config.toml
input = "log_mel"
win_length = 512
qk_norm = false
num_experts = 8
experts_per_token = 1
warmup_steps = 390
Rows from block 10 of a small masked spectrogram model, named by matrix and row number. Rows with one number belong to one neuron. Each number is 128 + 32 x the weight over its row's rms, rounded and kept within 0 to 255. All counts start at 0. Numbers have three digits each.
After each neuron's rows are labels from the 100 clips, of 14976, where the neuron reaches its largest size: "strongest on" is what is common among them. Only what is clearly more common there than usual is listed. The data: babble in 24 made-up languages, each with its own sounds, syllables and stress or tones, from a formant synthesiser. In brackets: how many of the 100, against the usual share in percent.
# gate: MLP gate (model.blocks.10.mlp.gate.weight, 768x192), inputs 0-95
# fc1: MLP up (model.blocks.10.mlp.fc1.weight, 768x192), inputs 0-95
# fc2: MLP down (model.blocks.10.mlp.fc2.weight, 192x768, transposed), outputs 0-95

gate.419:132145079101160149126113149070116164107125113111083127097137117127169088113139147093135139101151127215116176140131113121166103157173140219184155161133119123134116102134142164170138127155175167186076102132165120068150121112108088108147166110123168111126092079152085122104075153132137127128
fc1.419:218155132093198098173061101079146094154126136071115164116167058140187147085132085156168138093125088165137133109128142090130148097175182134100188175114134093110136149163178114102132112079170116118175158120096128109148171155173152142108121135147096126133138147117126104136154107134097159127
fc2.419:067088084130064126125141199137133099079144113128172200100109122161130158158196196157093121068158173043145165181168140138142139165092085137123191115132099109131134125099094165200118126115118122145128125108135124128084111078069109129128134107120092156113125133130143135123106118115114094112
strongest on: /ç/ (63 vs 24); muffled (low-pass) (34 vs 12.2)

gate.614:150134119078103093100135182161122148129148114089130161092105127127173112082117107099243097189158089129127165171118070130124110103140126153175105094157096153116105121147121142167153086163158138068099150170100149105105130149097142128127039118101142144069183090061128073117128075112117147111
fc1.614:123136105139114127068165138156096116157125132065113129100113114078147167064131096103176207122162114126128171164085056138165065043166107175148102170130118076124110114159126175181095143119121168079097129142118155126142155171146107121132106152141130161070166107135141205135172124122138112226
fc2.614:122136167190144115161134116140121127111132150158126173054150081140143127075078100141142106163075120126182080097107106121151137157106138162142192160101068128146142117117088121173154117098101127119138116137116100084155100093145164133104044089098059134169151108125164122106149147136126120113
strongest on: voice: child-like voice (76 vs 24.9)

gate.382:128101085102070133113071105150205087078165136165117150106060196172129134146124120134121103155177118149094151130083105088059104129108142134152138148144092135122105118158088176083130171141121154086090128105132095129136107165132104097154112173184081155155118171134197109102183109100110138180
fc1.382:131171171108180071130135187142099119168094130126119090131177125119129138126120137125147083118135067093106141152179196141131213157140161136095125123145136114123117121102099108177125112145103095183113148118189150102141104111146141156123111139092206096096127114106124142140123108113192018103
fc2.382:144093100131108158179123125141085132092133094130109089099039161162175080128149160150146121105095121168095132120121126129141091102100107161097114164110127225086135157128133124110140114166168203068124105085116147118135087145132099125071124136165068144132105141103155089072128151137145160173
strongest on: /dʒ/ (37 vs 17.7)

gate.359:174085152193135149093120059094114114086106157098139172140126168134129115139138053154091107096109108157170135126149153155096133128117166177141119162129126104176148115131094078177140135109154129151083093065174128093104140107108141144120134168205157109202109117144147085170141175108113155097
fc1.359:120091148167170127096178091058152141075079162066135150121173195103109088134154047140128118057121123199174122150171157147095123179088162155140107139137118130139150125134094114160155080146152123145124106046132141134089122095137141165112138139146131153123086107143138082185114140088144130115
fc2.359:183094142129147119151159131103072149131124113148086164100163132086093097093111114170112156154113145147119033130122135060097167124083132200178148146084135121120144103124163115110084103139099153132102120103102070150135113100107139166123119063181149136079174111083080116130136094139159120145
strongest on: /h/ (57 vs 12); /p/ (48 vs 19.7); /k/ (43 vs 20.4)

gate.496:118067134059167092135134146138150128131158059075089168161139141119077100165130105118094147142168091091086132123112120115113061105092139132137086146207136120130183173064150095131115100082101153129162192193160109121150137187154108168121148128126146132132159126126141098124159104114182158107
fc1.496:160104113131139119123138157173166180136145132084074155113116097201098101137097096087157114140118132103127147142131163127119190060174153105092073148102116124104133098090076164160102061108082102150148112184163125079123122125140104146131151155082144112148071061090137107131144133167145120137
fc2.496:154155113165098195131120111096168145128112185130154159124150145112167115121188100172141120141069153102191187097103128203128111140117108117084106084107097152158176114150143099064156166181167172097086143050146129150123114094134109088085117150141113121098065150125123161132060150155118203134
strongest on: voice: child-like voice (56 vs 24.9)

gate.227:060163169130087165188124104161106117145105138138078157173160109182153196127133144094094158148117159125150101095143113105147108176140155085147097140153162101108163169123089170173140139108100130141174108158159152116151137090133176152148118217133117155153146106088183116133152134154162119147
fc1.227:127089123144149127112153201073158176125137177114158089190181169103123076150170092161158125111142175183108110193079132195124160151114093147106129127141098126134110182106165088114089064112113104112114137124114113147156094183187162128087144129154129125169120149146100121104135128162153044132
fc2.227:107144147134140174196161071172184131148128101140068121129154111194177100070131163096047093089124124125146151125143134066148076133170155061126144115108145163141105088096145062184147191137141153158198140159133098204118144070083105120157107193105155122108088099076154134171165109148172135162
strongest on: /ɔɪ/ (50 vs 13.6); /aɪ/ (38 vs 10.7)

gate.309:111133158122176100187097165105107111151133108118170073191092159064147115090165136134132113163099159129132147152107077133163098136131153171153149106107134175162153095048089150065143113127124167120141148112203143136136122090146117115172156059082172129146094136116198094126160202146173140118
fc1.309:132119087160150141135187108080117127159110159122061147083188119155092161103134085178117090136154093216121143114179151099136170159157149120140133133110150189132131089152104093114138141165147086106156117083157091130209117184124115171137112159110166114125081107136054130121094065126153129150
fc2.309:112110115134182149150127158134096112108182124137133153215074138072167097121197128154163115149118096135157137158126147125095110125170135196154130094163095102087154118089170127128156119068134146111124128172097109135111140041127150091105128082121135135122116162142190110157165178130074116148
strongest on: /w/ (73 vs 16.3); voice: deep voice (57 vs 25.1)

gate.315:189163141123132149101137112142182129143141113177202171197051166178107162064115175217062160170163119101124143149153151214112134113165165112173149194148105197102217144144121117129140117088161185129149131125131112086117106128111152094099106152100154114161159126154146080112160118068147098136
fc1.315:133099049130156095162080130108116146143138125182121018072150142080182168175138109099114074176082092189150101130146129131145168140163119187165135129169145157140169157078095140098091084137125067128136098094140168093189085093175147142107217166135112105176099122092089139058120150145130160078
fc2.315:153098186095100158084114121092095107125155116122080082163084126190107146145114186141125168143123141101081096150127155137082135125104157125152105174164108137105140109120087104097138152124160192137137191095126157083150103182153113071179132090117146103184134120136156091140163116128055082154
strongest on: voice: child-like voice (55 vs 24.9); /ð/ (28 vs 11.5)

gate.228:113136050170120142135123104105170144177155132087165139151151089158082087162166100163128140158103114127137106139074121140126129139213144152173090137140131149128105100083147096205123096176166130138139146162152123136127149090107120134171121145159114080105122121091139161086128127134132178128
fc1.228:185154090103099049135096101105143141126176111083152086100065145162127119100127168136123146119134104116125102081174123098105180146112115076169091110111128105141123091093087107116074167125151127160106115101111134170108127119101178121109113105082143133090149158127181150144092037088147132114
fc2.228:076145175140089132099125109178156139140105116089141109127158131112083188109153103119100127133112140139120101088119163104169126115161130142140182183174100173102137129120144090128122090137156153073169104170109120184208162162181128108195077142110101119127128090095082087138136170134122163120
strongest on: /dʒ/ (67 vs 17.7)

gate.526:127091119127152132154151113113160152096184146149095147104133177129168245161095089104051094106125125195171125092154130144124095172166131147144146145140067193115098160135123062142113150152142155142112135126112142075170105097138162195121127162098165154180109136142124118160099107154137106166
fc1.526:144122171111136132135126153146136143195126100145153084089142073164134149143121109152174079069117076105060083142106060052100164155179146115060116142100087117116161130108079140130186150102162171121118141156117145107187111138154146168148115124145089151115152169113087133130151120108112091133
fc2.526:108135127137124135158057124108106142150153130079147086142128119133092138179126134166141135135189059101158076159130113080114125129153146145110135142153134131110122128146134111170112079139078114142152124132082114135109139228161097124093152107138129139150109125135140156139119134065198119089
strongest on: reverberation (87 vs 34.6); /ɛ̃/ (70 vs 16.1); voice: low voice (50 vs 24.8)

gate.530:157134100161122142119153107137108143188148075116102145095152119173129156177178152090118081092174181154149132128115143147139106108114149108132122172144150148217127078118141130194108132144097093162117120158048137127144091123115106123125133105181122154116083154139141142071104096100202107165
fc1.530:064110070102157109169145078097103154147205120092080137155082135096133141113136193085182101120189148212036134105158166113192076113130101020190117087145121134108184137151159106147150109171180074127149157119114103106136151132103133112110133122162095132138112137126104126151117113117218101134
fc2.530:151114156129163157104148092144144134126089116180149075180133133089142142061101116136073180132163104108142115080141144105175159165131120167124065137114067144114144135101119113128068155131134185084170143152182140129092237187146114131184108088080154065111136117090124123117128135129082096136
strongest on: reverberation (66 vs 34.6); /aʊ/ (53 vs 20.8); /ts/ (52 vs 16.6); /ɑ̃/ (43 vs 14.4)

gate.535:193149121144112109112114077113138093136069090169114132134143125159152115093144133104113142138093148134113101098105160158102124129125106127123161161064084139124126065156082189112191096109101082122058084162058197084152098099138120105111121115126096145158142115144140146063122119109129110149
fc1.535:119085159107080110126153142149152134130110161129152128153186144131131207152182158163114159148191172110101157139150129147091068071142136154093137092134095114220203127087058146174130162097083166158140116153174162154183106109082143131116167146124150094110117153149098120143121132129144087127
fc2.535:128105117188148127192103088095116138139112113073113150094081156145135160148059163147126117088134068134209159119129083099166200151124127136081125194079157166146106109179121144131174122139154123139140126098081159119066173131145138147094015105139104201169129076156164135156105108109146138122
strongest on: /ç/ (53 vs 24); /ɔɪ/ (38 vs 13.6); /y/ (38 vs 16.2)

gate.477:145156116125138117114093113143107145171147148133166138182142153111129095142200145165123101058178154123114114119196132062118131122138132075129136104192123105175141136188165165126099139218124122096141112133083111157103162153119087159139172149095107146137146108171122079122043080098174101129
fc1.477:066095112106183165142125088151094147118126131138133136046092110125147125134184139144197166194141170104130159110126097131169093150112156157115138112091132084121165098117143162124129101162130120107109166107165108094117143136109114139134146122082148078142138131191124145140125141104130073073
fc2.477:162106122110106123121095162082105096133126178139121133153158144155133116045138128099080080212109143117128119126138151183188151092136129170124088081056134209128147142111126123180122179122134154153099095108069120153140145141141128104077101119148167114123093147070147153132132111144160118133
strongest on: reverberation (99 vs 34.6); voice: high voice (54 vs 25.1)

gate.599:125112156153136155105076203179112123119157130101082057139170124178135149092171129107107152176135139124161165106137142098135193078142161116092113220098115153123138152127123107165162081125139099118139137110123125097166128116120124182175105098141128183154109117194125128143164159164108079143
fc1.599:147168127151114137111090131109154137140079157154154190120169168173064181102150175104101173160075102090079113129116121190099125064114146166163104098099116116078096038115074169124080127099132117099159128104101138072153095172139148157123080117169125100083130115101099142106161126110160201167
fc2.599:119144170134075072139131092129126163149066121098141134092165210178120126156106045089170138119122086144141129125120116164095151162170144145137133152132115111107122084142114156180156089173103100155182103175094165106160124161126139170111083110159046127154119147160104071108146114098152097197
strongest on: /ç/ (66 vs 24); /z/ (48 vs 16.9)

gate.230:200129086157170146153108101183093103129032098148166116120138148194114148138162137107137132116118114086112139097135098116108130066097137136105098156094108137127177115143102128116156086104168111080229147155073126143140140107133119146093130154164078130094091173114152091148123157144121147164
fc1.230:147092063090176108100126149126159138077127069150107078114092113165115162143097121130165126108136159168195112113137130145198082080125177118148065079085118129150113122125098134135088135152122154114088156174160150076149089084075067131109132144135168189121109125136129111123131087144141187088
fc2.230:110140101129163096121192231076099098154101116106113133081122079129112146138163154142100088077116168122117102119165099190166129141126151159114109072155159140130138134130102101137136182089083157132124197103159243112145133138189113087119144084128125096137145156156136176144088146090096082079
strongest on: /ç/ (80 vs 24); prosody: tones (65 vs 28.4); /y/ (58 vs 16.2); /ɔɪ/ (53 vs 13.6)

gate.278:120096163102134141130180184155165155187131132112137103136109142105132116170124196102170107122088103119120129210118143144126145164123165159149137133120105121141129111063098116153109183116101117147121120152065146148111166129147150127094114157167189096135084150067135118130129180113141120174
fc1.278:060066174170128132099131143141130098181106106168182171155111151062128090131097117156209126176077179163158066131131124101119119095119095146123151092155087153188137076133114153163129154105162130106156107083151108159194114123099121141068139152136148190094098124158088087112136139098075120114
fc2.278:112162087144071110100211141111110134166143143152099103069100089143171108138150141041121141100095114131152131163153110169140155152123134164127187177155165123161065174133117126149101119071100051083108140140040138146131132168112132166149092155123151087075171111120155172122101149158161121096
strongest on: /ɹ/ (58 vs 17.8); /w/ (38 vs 16.3); /ʊ/ (32 vs 14.4); /aɪ/ (27 vs 10.7)

gate.129:133107117029063112118149120060153129155128123136101140130174158114138159190117123179088142129108153153132102086120103137125075171139090125098112137106097092154144117140115158082107059121136117175093164114167203144102155083036165064104178127138151125125158118165133128077135133127175160157
fc1.129:076130125218117173119135119114132080104158168106065148100110104097076057135140123037151114150091117106119154193108128199135169086117152123122139128132180154074086182102169137174093154140113130110139125085035115110185113118150083124210128129092130116104115161149142122167111158185164109166
fc2.129:149117127149139178134132134105126166129115202114119085166180166154093127156167150192134112114175148140119194103056173150136081127109092121115133150100142086067181158132138153103202088174168157182165085151183143133085136101079120076129122130156170142081109176096086163143133107142082156129
strongest on: clipping (67 vs 7.9); muffled (low-pass) (53 vs 12.2)

gate.617:199152147143145164091234087181120158168091105122113152181141119185127147138131105102139125131147115124149134169088129155162149137161133105159183199128137133097135110174155130164181144084196131174121160131162138142133138158150120158155122194172136121104066136131191151175141080134146142112
fc1.617:121155090108103076156049146130091101102098117104134125111101058098106112125127132224110117155169128137153168142087060098118127150140078156087110186150167135147085092132085133117067133143116105095149114152093138067163130095164088139148157106119159114170138120115122160117062134109138113122
fc2.617:137178143123140101084146126140121078098124131112155144142128147129154166083156081160133031108227141123180116134153117104101125097161142142143061163139122092136140117159133161097169217110152157139129127145159106148127133154172077124151134181118118126064097132127153114118109162110158170113
strongest on: /ð/ (86 vs 11.5); prosody: no stress (76 vs 25.7); /ɪ/ (71 vs 15.1); /p/ (65 vs 19.7)

gate.91:076111158052106114162194149164121080181144086177161054110150051163129134096125141097183087136149157091088123149150124097099117101160152187154162133171142162124150081112133172120089098112145153139099115089176152161124163133111128128178139148162093101130221140135136138092102126123101152126
fc1.91:116129124114151118109134140105115143103128113192154074155125092102084100108061138110121090178113135145102118117144173149169145150117121145111148113218161105127172128135121146063132073132122149077116066107061186130089119142126117169135158149178127136080168094096144151142098134144105120168
fc2.91:090135104084106092117097136187173144169162147115139181114136113114117199158106076085096126108093141122120139118131104124102112120152109164168130096096147106179085119156109073161148085129153105071126094173162117110147126110101136119111111146163110197061162112188070163114111148156184098120
strongest on: /ɹ/ (64 vs 17.8); /w/ (44 vs 16.3); /ɛ̃/ (35 vs 16.1)

gate.327:118090142088112139135114167166102144070052113103087075100171204147138160153114099124080089096157122133124144112109087131129129117112162212064129124086070152072082102147094111163103106137136109131140079146141178096140122154133126142158146130128137158187181146158041085137125153146162074099
fc1.327:079114137053111108076162137106171134067124142076125122095140162034172108136126165071120060141111170092108130131114059114168139144130149170089123095181081090161131106096076131082090154114224120167062120158178144044066143126136144137135122146109129162112116172130117134111153136147154107112
fc2.327:163123100187100145175127102135153124142179147113110144146108077158140107094136134181154186125137128102147088123156163130174104092152106100081165177151134155170151158117111123133114112094017150088139134079044103060169132117109110145122133071149089056149132133088146149085110133095110102108
strongest on: /ɔɪ/ (45 vs 13.6)

gate.342:078126158155128138191099143178179124064123115119135134161143108113155225095056095142193104156137122117156100126165145101163083124177137127169132129107133192154150083124102118157120142122134175150119115121117176136078130138129102107120109161109157130177201191129126155079157185144162122123
fc1.342:157133145074090134161123138143192124171127134129098064125160197092111067129161088116089122120116163032110128141136116141111157152135144172056091156116137124127155131132141149098140179161149118106101152145090143056067140105117146149131140110143118132118205098125116181113169129161093095143
fc2.342:127174096110076045125107157109173118136140103081106170089108101113145149153142142135081119099057135165106073147123118126113160155153105114175092135100178177123122130149073090173099134139119088105091176150167104127140092133133130109142154171145144071121152116108160118185131162074170135116
strongest on: /w/ (67 vs 16.3); /ɹ/ (37 vs 17.8); mains hum (29 vs 12.4)

gate.761:163080188098140109129143141116153155073100154153086109168152101142133173124169142096179067140107144180091117155173097159089146162146117066131137152105106076113142128107098168202184157076143111107141142114177101165150100119163148126125155213090128084072164160149150111157129165205107095084
fc1.761:130162086076065181123070160172135150163160149185103123159130105151159095094161141162088124119120123127143183144158104134167124084113148128138155104132142152094142104138144131134125108140106086141145141096130214140123121136103137138179117100062071136087086165090157129098096126077131134104
fc2.761:106156018096180104127069100131162093143108125165153085088150092099079170142144147099081228142124158072162121105117159118130116104146186175169132147106171171135144098152101098139127136140151128165092127102121143131120159135088118126110204114143116110188091109094107129095085090089133170136
strongest on: clipping (92 vs 7.9); thin (high-pass) (69 vs 12.2)

gate.46:126137101123117112100120113081173124160074136217094109093161123098059081175120097138084141120102159066137150158126119116131119148134120185130171089103152097085089151093174130127136091097153085161131173130087099147136140118097137124147159094129171119106158097119150140058163090110077084096
fc1.46:119168091115108107098131092168162196164120159183163126095111135147123103156166077123123158186087129064073132142098161093077155138107081163172134052130171082156101106090152113118110113104116105149137162115103083146075121155094145120170100084089178183110136136105127164083092103093133111112
fc2.46:134097110144119150074070130177162031097130142187093177099136136126161094094074146112151095158157084212184149155104113142122141126126128124097136172137096130146091141119124128123139098193121198118097072121117082126130130101093129156109098126130069161098093087104131149126083138116175134111
strongest on: voice: child-like voice (60 vs 24.9); /oʊ/ (44 vs 12.1); /ɝ/ (38 vs 5.1); /u/ (36 vs 14.6)

gate.343:100149107170144122185117116144117184108137146118150098120117173153150126132154088170112141094139123145113141111123094136126117118139156055090126174126154111117148124061178112118081172071103154136140123191166142191135109086092149076106168196130098108114123048121119165114148095130159114115
fc1.343:187181097103134089121175162191120095158149095140119142139090095127086149129156084164119127053125094128110150085088111115065143081109142137198119113142181112104129117151072100096149155062149108116109130166186112160119076155113166108149136151171150139105100126077067160148142082187150141099
fc2.343:104086107116156115131175083114134120146167142147160093180106120110189119138184159103151082140078160153110174132165144149095134123130162084145105136140090106136115103164141105187129115180076156184119136102106133174099188154147079170105142146072107089211102173157112135103197084157172122125
strongest on: /dʒ/ (51 vs 17.7); /ð/ (34 vs 11.5)

gate.294:097130137118177115167178086141120126162214165115131106139119127117139139118144144083134154136144103107186136152131115148137148104108192173120121110137189135146108106103164136162052202141131210120145146145140114166127149074142138123112129148144098117139180119151216141145126148107160172168
fc1.294:146088087118135152098115118079135108135160181100155076162122122043129101059134119176160112160108128128125141132133144129153082123168111189145168115152072137105065134174180135144130116097092095119199107060095111137049169101182060130142179119183117131103117116131161154110108122062161146127
fc2.294:119092199110115090131103112125133104145157120150120141135145134112098107128102177139074050118158189097154153145150111138114117083069138171216143104110141141060143071094120102157127073168150160143130152123184161075156146121166095135102067122122073146157123174187187154100057123120141162166
strongest on: /dʒ/ (39 vs 17.7); /ð/ (37 vs 11.5); /ɪ/ (34 vs 15.1)

gate.211:041114136070116168121129138117097170109102148197154118057114099134121105127160116121156164111112125073120155094135140144119131104163150092174148095131137100114088114077122117049090158055163116072108108134184076156078110084144167075104156114143124119109113082128110123083068074102143163112
fc1.211:077099163163126111081154103128106107159134099160133135139155109155208122141074111068086176200122172115130142177123174121055076160112126147112079115080175130164143095146102130137182189128120124158120130131114111118174123134129105153079139169101101136107137199126112078162125116170135132100
fc2.211:158179122058121118144103197112118181082155088074144156097114154135100112064125208101171122174117088114151197042099126173109118099164140093156113145069060167179182178125116108115104079086159079075159140099181169071086163134138155124103120126122155148153122085156130169103088131092126133169
strongest on: /w/ (43 vs 16.3)

gate.670:142110096155110126175151187085158137148155157103124155136093134102096118068126134115112082155147126122114072090106146163104165135126116125135190166149140104113149119142144108067104150107128140127049160175144077119126143119160137149213157124139157083143089114168132127082060138128129160128
fc1.670:147083137141125116165154196129130128094146154111142108165080134145108126101123141126115073133095112078122102106086192190135198116099154131075167157132128105094176090124178142056116102151095163159123141141102137169136111122134128109210151111129151071137113071141138137126079136156083165139
fc2.670:079125069107111185107088119179182098145121172138153155177118141143147092123149154107127149105091115108099093127096192172139085224165149100177143094175131063126094092113101107120108164172087116103163112168105113088139128056129104110190148137144103177081137127111135096128110126078141167142
strongest on: /ɹ/ (100 vs 17.8); /ɛ̃/ (37 vs 16.1); /s/ (33 vs 10.9); /aɪ/ (30 vs 10.7)

gate.515:130097073148087114146174119152152088105099138092187159132153102117089147087156148108145125110169069054127102174128094123074131139109119146145155171100133093073144131069077078088071123120118175081121170110102134106173126189154138141142109115150201133165112138165133122060125098073103108192
fc1.515:108105043089095144124103147157155105176098182072199132150184097060122168135154082101164064089180151061112124105132182131041098127107142126124142141144096101154117114106105112141088135106111156081115098109194158141120049116147160152145092143144135126115120135170126093073103140064114106099
fc2.515:160141148084115127093071150081128165132156131080117141083081165162176142107088078140135150105064164210188117127137146086024112091135130114161153141152105148167154127146073066123196135118132081171144099103130156158129132129171131108119179130068071142081133141130082141146129154148149160110
strongest on: /dʒ/ (74 vs 17.7); /z/ (44 vs 16.9); /ɛ̃/ (37 vs 16.1)

gate.697:096121163059135110158152116212117094161145124208088128153119132172118143159082129092115093112139132193137091103131123144133146091193125155090108122137127084171143058162136132081162075119159135131075109103142116151204159193158124089166181100171062110128164172084056128118152099170172083168
fc1.697:132161148146088095124135164142093147156130107088102139066140109150170143084090121146152140117192068123138187150145136133156128161142125118142148101083150124125156113125122114186168119152086116140164132145114078141199151086093157196109117159114142151170152099221101130123097132105056142082
fc2.697:112105126212199124153161139141142117122090161052112056120113163197080147128126136115088139133137108097172089131122114102125048099116148077092166167091107172114115120122085156107142183086127175111134080166161158091110125123145144145144094113064215173172193129098070086121124116111104145136
strongest on: /ɔɪ/ (75 vs 13.6); prosody: no stress (58 vs 25.7); /ç/ (55 vs 24); /o/ (29 vs 11.4)

gate.620:123160108125091158117143160177139120109163134134122173199120083126159147146148144099150150131164149124113109137144123082146110122086139162089109099146137172106158089138071120133104200077076127134158149142133153086070150071121191109078196101143177116148126167136134169120166101110141133142
fc1.620:099145080123156126096091069152080144104137133116139068082119160128129117117146228198093081118098115123099087108118157155121116048111080130142202181158094173121068138049141115149112134097127096079050141112097099192112082128138108125129122127158120135147111120113126189125167105158146093093
fc2.620:138094178141116125143113127116084122117150082129128096149147094099179175086090129119164165101093143127132162167109094111122158113103133087181075059181116151082116111099176159131157168107147172156142117189206196117067159123172127095126119205082118184146123096123159107180129082106206145053
strongest on: clipping (43 vs 7.9)

gate.426:115159119096137143106175149156122180150127102084160078100060112099131091062142163143129132135037141116157126172114107110118163130137174124127096210129156133196143117119118141139036131182147165087106098103124155085114107154117170133151136100094129117225125109147120151085152191109108147080
fc1.426:154148144117107129174179132099125146060139132109163077115109098106125111113105102120139117115075113164180127121101066154094089222145160141158118197116124165167160135141116093133134135168137160120145076114114146035168137129123140130175183146154116101113131118160085092070140153114178182110
fc2.426:089091118162189118112122103139142101172097093134117150161158152082154096161115160166129126053152093148070122119156152100141208079139130103079141085170102103103076099105101100137130109088126120138099149172183083110122125121125129063109101161126143136066170115153179108118181093122106146098
strongest on: /w/ (54 vs 16.3); /y/ (36 vs 16.2)

gate.191:143121088116143098125158086174124139156140118159121147143091151179143176115154145115116158104153128144117141157097179152140122158167137097199175113102129129182142147086136080112072143079138136147146121090135130168161112144129139136115135130081138101081120111128189112181040122140115108118
fc1.191:077124155088112122100103140120125084112162119126100122092098187121131089087151126153130113083129138197100116109167076110152163140172186125103147137125128127105118091126079159165205176149171095112130206157119111158134166126134118053060142061143124149091154128096107075097177181153169098105
fc2.191:087165096151140096119120082128169111056100109150158152165167083133126118094150132147152123089131078087136115141117150090182169087086071090017127107130092159104132153121079189100148142088112154059171072071139129105121109133125107118062170163195144125080124147115138163108132089133118146080
strongest on: /ð/ (89 vs 11.5); prosody: no stress (87 vs 25.7); /e/ (76 vs 14.2); /ɪ/ (76 vs 15.1)

gate.280:141152119098164055140080144130159171123143115119181166141142136106079151154142113096156130115153151074109145152105112187131131115100123236147154082082133132129080078155111090122152093090109122151080115088106174102095149130179102121137091129135137080091157151076102108085202126120157160188
fc1.280:167185152108214140165130111145093109095113127133083137148085142103160143117132149145143138151083144113101095064170133141166119152129125128174127099121109172176100149173136145138151126141108135112131126123137125170188083110112116114096082146123112135153128066185149147177085114116063117154
fc2.280:072101146124116052099080143085109141181147158128170137140138127143142108062097097147130115141150116102188114149145142142117149066156110165074106093097130113132105073121171154122111137142080140116138083100132117099107133146141140155158114137187123116153152169078146120176113127180167172160
strongest on: voice: child-like voice (65 vs 24.9); /f/ (31 vs 12)

gate.209:151150044217118112159117100174130144168169138119120100124030144169110128115139139103088115186122110101167123129143064045124145131156086114079100096134176150174124139128081131150091119141127137172110051173109114110146141133135128159175123085168127134070098174119134069142158170149127132106
fc1.209:108139108130092122083106098235130107139147134116085126095120124069150156103108138078103114171099142149158105042085133118089097113185090147184073106121161123136093131149060105148140161158189136154161092091160145092162142083166088158142172173102124136085151156122144125150118127125103101118
fc2.209:144090120082120122095118163052114127090110141118175137114157149091080150208165120182159119145135111163146059142117171184097148134086164112123119158146110145146167149162161092108130122132098126118118178117176125093146117166099119114132126094134104104187134106139074182136124065118114131098
strongest on: /ç/ (56 vs 24); /ɔɪ/ (40 vs 13.6)

gate.731:125129120158163112072142133132082160151115141138206161080158140189075140122159120127135133165099146125133161105132068071141177175141135113129104118136136186141151115080104133113132104127171093154102164191134136111140186129174118156112118152113122131153133128119086143180134168081143165107
fc1.731:159201160112090145131095150168163081147102089135112135150145115082078152131150100098140109136102134113060186088131146087127188124127117148117091169146155175112108110125091108077160097075069132083187103147068172111148114096093113133117110153070092117090059158191104112098145129105110135151
fc2.731:117185161091105113103164103196146144058167125178109162094134128139152126157086138153148161133109100098136156167123167149132149144117148120164129139086168122145127136190134187151109131126164177131206140147141133142065120146098122106074115168080070076131147099150161087130124120101115126139
strongest on: voice: child-like voice (57 vs 24.9); /s/ (56 vs 10.9)

gate.150:153133167151072133135122126112127117159211155145124082114137139101137148136139149053130139172094144094127101143142098155107102126172119153171189112139132169112176088152130106076128169132129155098136144141160131185128137099075156162153151152198112073040147148165140163096117105094159139182
fc1.150:091142035149179186107124157137171094142136116185142129193074178105160215093138080190073121197126157194124140161106131129130146115147148075138153130131083169120067080114086119139168144148091114169181122125117155172114090133101177112117146166145111100140077166113192112137106160180141136138
fc2.150:119130168109106127152158152118138096154103124164143103074190148192149132143194133110115120133197098142108133099114142106125106104113150126147126150126135072096133117107108100157128119111192148183096165118143147166145169165146108059121123123105173128206083074143113088135196104108143112113
strongest on: /ɹ/ (99 vs 17.8); voice: child-like voice (61 vs 24.9); /ɛ̃/ (41 vs 16.1); /ʎ/ (32 vs 14.4)

gate.557:144149161088120135150182112103100058127106090123117148132171104142121115137166224129127119136122096158108145113162100152148153151133128096107124095102137077174175167101129116090131147113146123173136055171123119105186137099135121105129160121174133140199120115133077157149098143152120156168
fc1.557:149083134108118127149179110166162180155127129127146139144152105112122127094139097080128133093099141049106161137106174127140155172132030131139143160102180076151121169118091147112107142109119116131132150098122162076098162156168133156140121127106069219119130127157168117165187074113123139102
fc2.557:101146167132103126130156104081126047096093142160128083232092129130135085148151125167126082064104115131134131097142125119062144087112156131180164138125104121089071097124129136149131095136109090139127022135139130123182138087121108071147153123133090117126145139119100137146127133159120116144
strongest on: /ç/ (86 vs 24); voice: high voice (52 vs 25.1); /ɔɪ/ (50 vs 13.6); /y/ (48 vs 16.2)

gate.316:140102141100140122198172143170126165113124128148101090136130085152142159094161198103181091176150135132097140091108159109074172111108106179109125098133160086083174106101187175176132109122074110124077086063065153105152093093170139170129090141112123111108138131144120124108120143100190164165
fc1.316:086120134147159143129140188104040108154093111178139119089167118125098100132106106080156136141179072137108098136154140128095127074135069151097130100111117104132148102111102151112144153159139146085153119166096111071114075120151122162115101104081111088154202107106124184146089085086088126104
fc2.316:088192105092165104110095126122160135169037173141136089110134139110073126101123055170134099085120154100205181058143190097108155111147129113122150166141131132151146069133176175134158113161152082126139139121111065108135187064191135088114137121168147123136141100147085125149193098108104100144
strongest on: /ɔɪ/ (75 vs 13.6); reverberation (72 vs 34.6); /ç/ (70 vs 24); /y/ (60 vs 16.2)

gate.401:110162142048163160120132111082179097148152156112128081147158111134099105119113144145112093107109156119130123152131138095107171179149159117121121141089131133152139143085179117143173158109162155144129129098135126143128157119119134085201099146119127155172161116174160143119055117135090105124
fc1.401:108113072095085148104085095166078177130133178121081105103115096121158101108103150172203168081122120110085141059100144135163098154147132137143164073154212146121126131118126127168146120086123113069158114089138113171114146054088119147109131114141135171123124107138151085113148082145108157093
fc2.401:128138150148128074159135158126125099125151071177186162114150095126138107149121123113092111074154115086137148154125107143107158146100095051093167155123090146117103151145162158205115130143077146148142097198152125134167106158111140135124096154108161124082106128130159125087142136107155164082
strongest on: /ɔɪ/ (100 vs 13.6); /ç/ (92 vs 24); /y/ (84 vs 16.2); prosody: tones (66 vs 28.4)

gate.718:110119135096156098098082132126132065090105209124128132184133078076142169159114181104122068177134141086140154089147171100175104128115082182133139130118141102161182120114107138140156081158124085122139153073069127083115147139190078130130180187085115186114132192183193107077073130104098157125
fc1.718:089126131132113143116160200130121141120104104158106124123106153119096108107102069142133172102159093165130140103147109128153154077120179113140178118144125136156130148104149120124165150086149137115137132230126147204109105093116148082138123131129128091167097052120114170111140104161126169161
fc2.718:137152136089150119126095096136128060170088143141116132172202088139167100098107198068123105071147156112147125104160200132166077140149116136157183145135141165090101138099158135157114103181153111107190128071117142127145157119149099148155094120081124198151068181195124134101138079103177142156
strongest on: /ç/ (76 vs 24); /ɔɪ/ (50 vs 13.6); /y/ (46 vs 16.2); /ts/ (36 vs 16.6)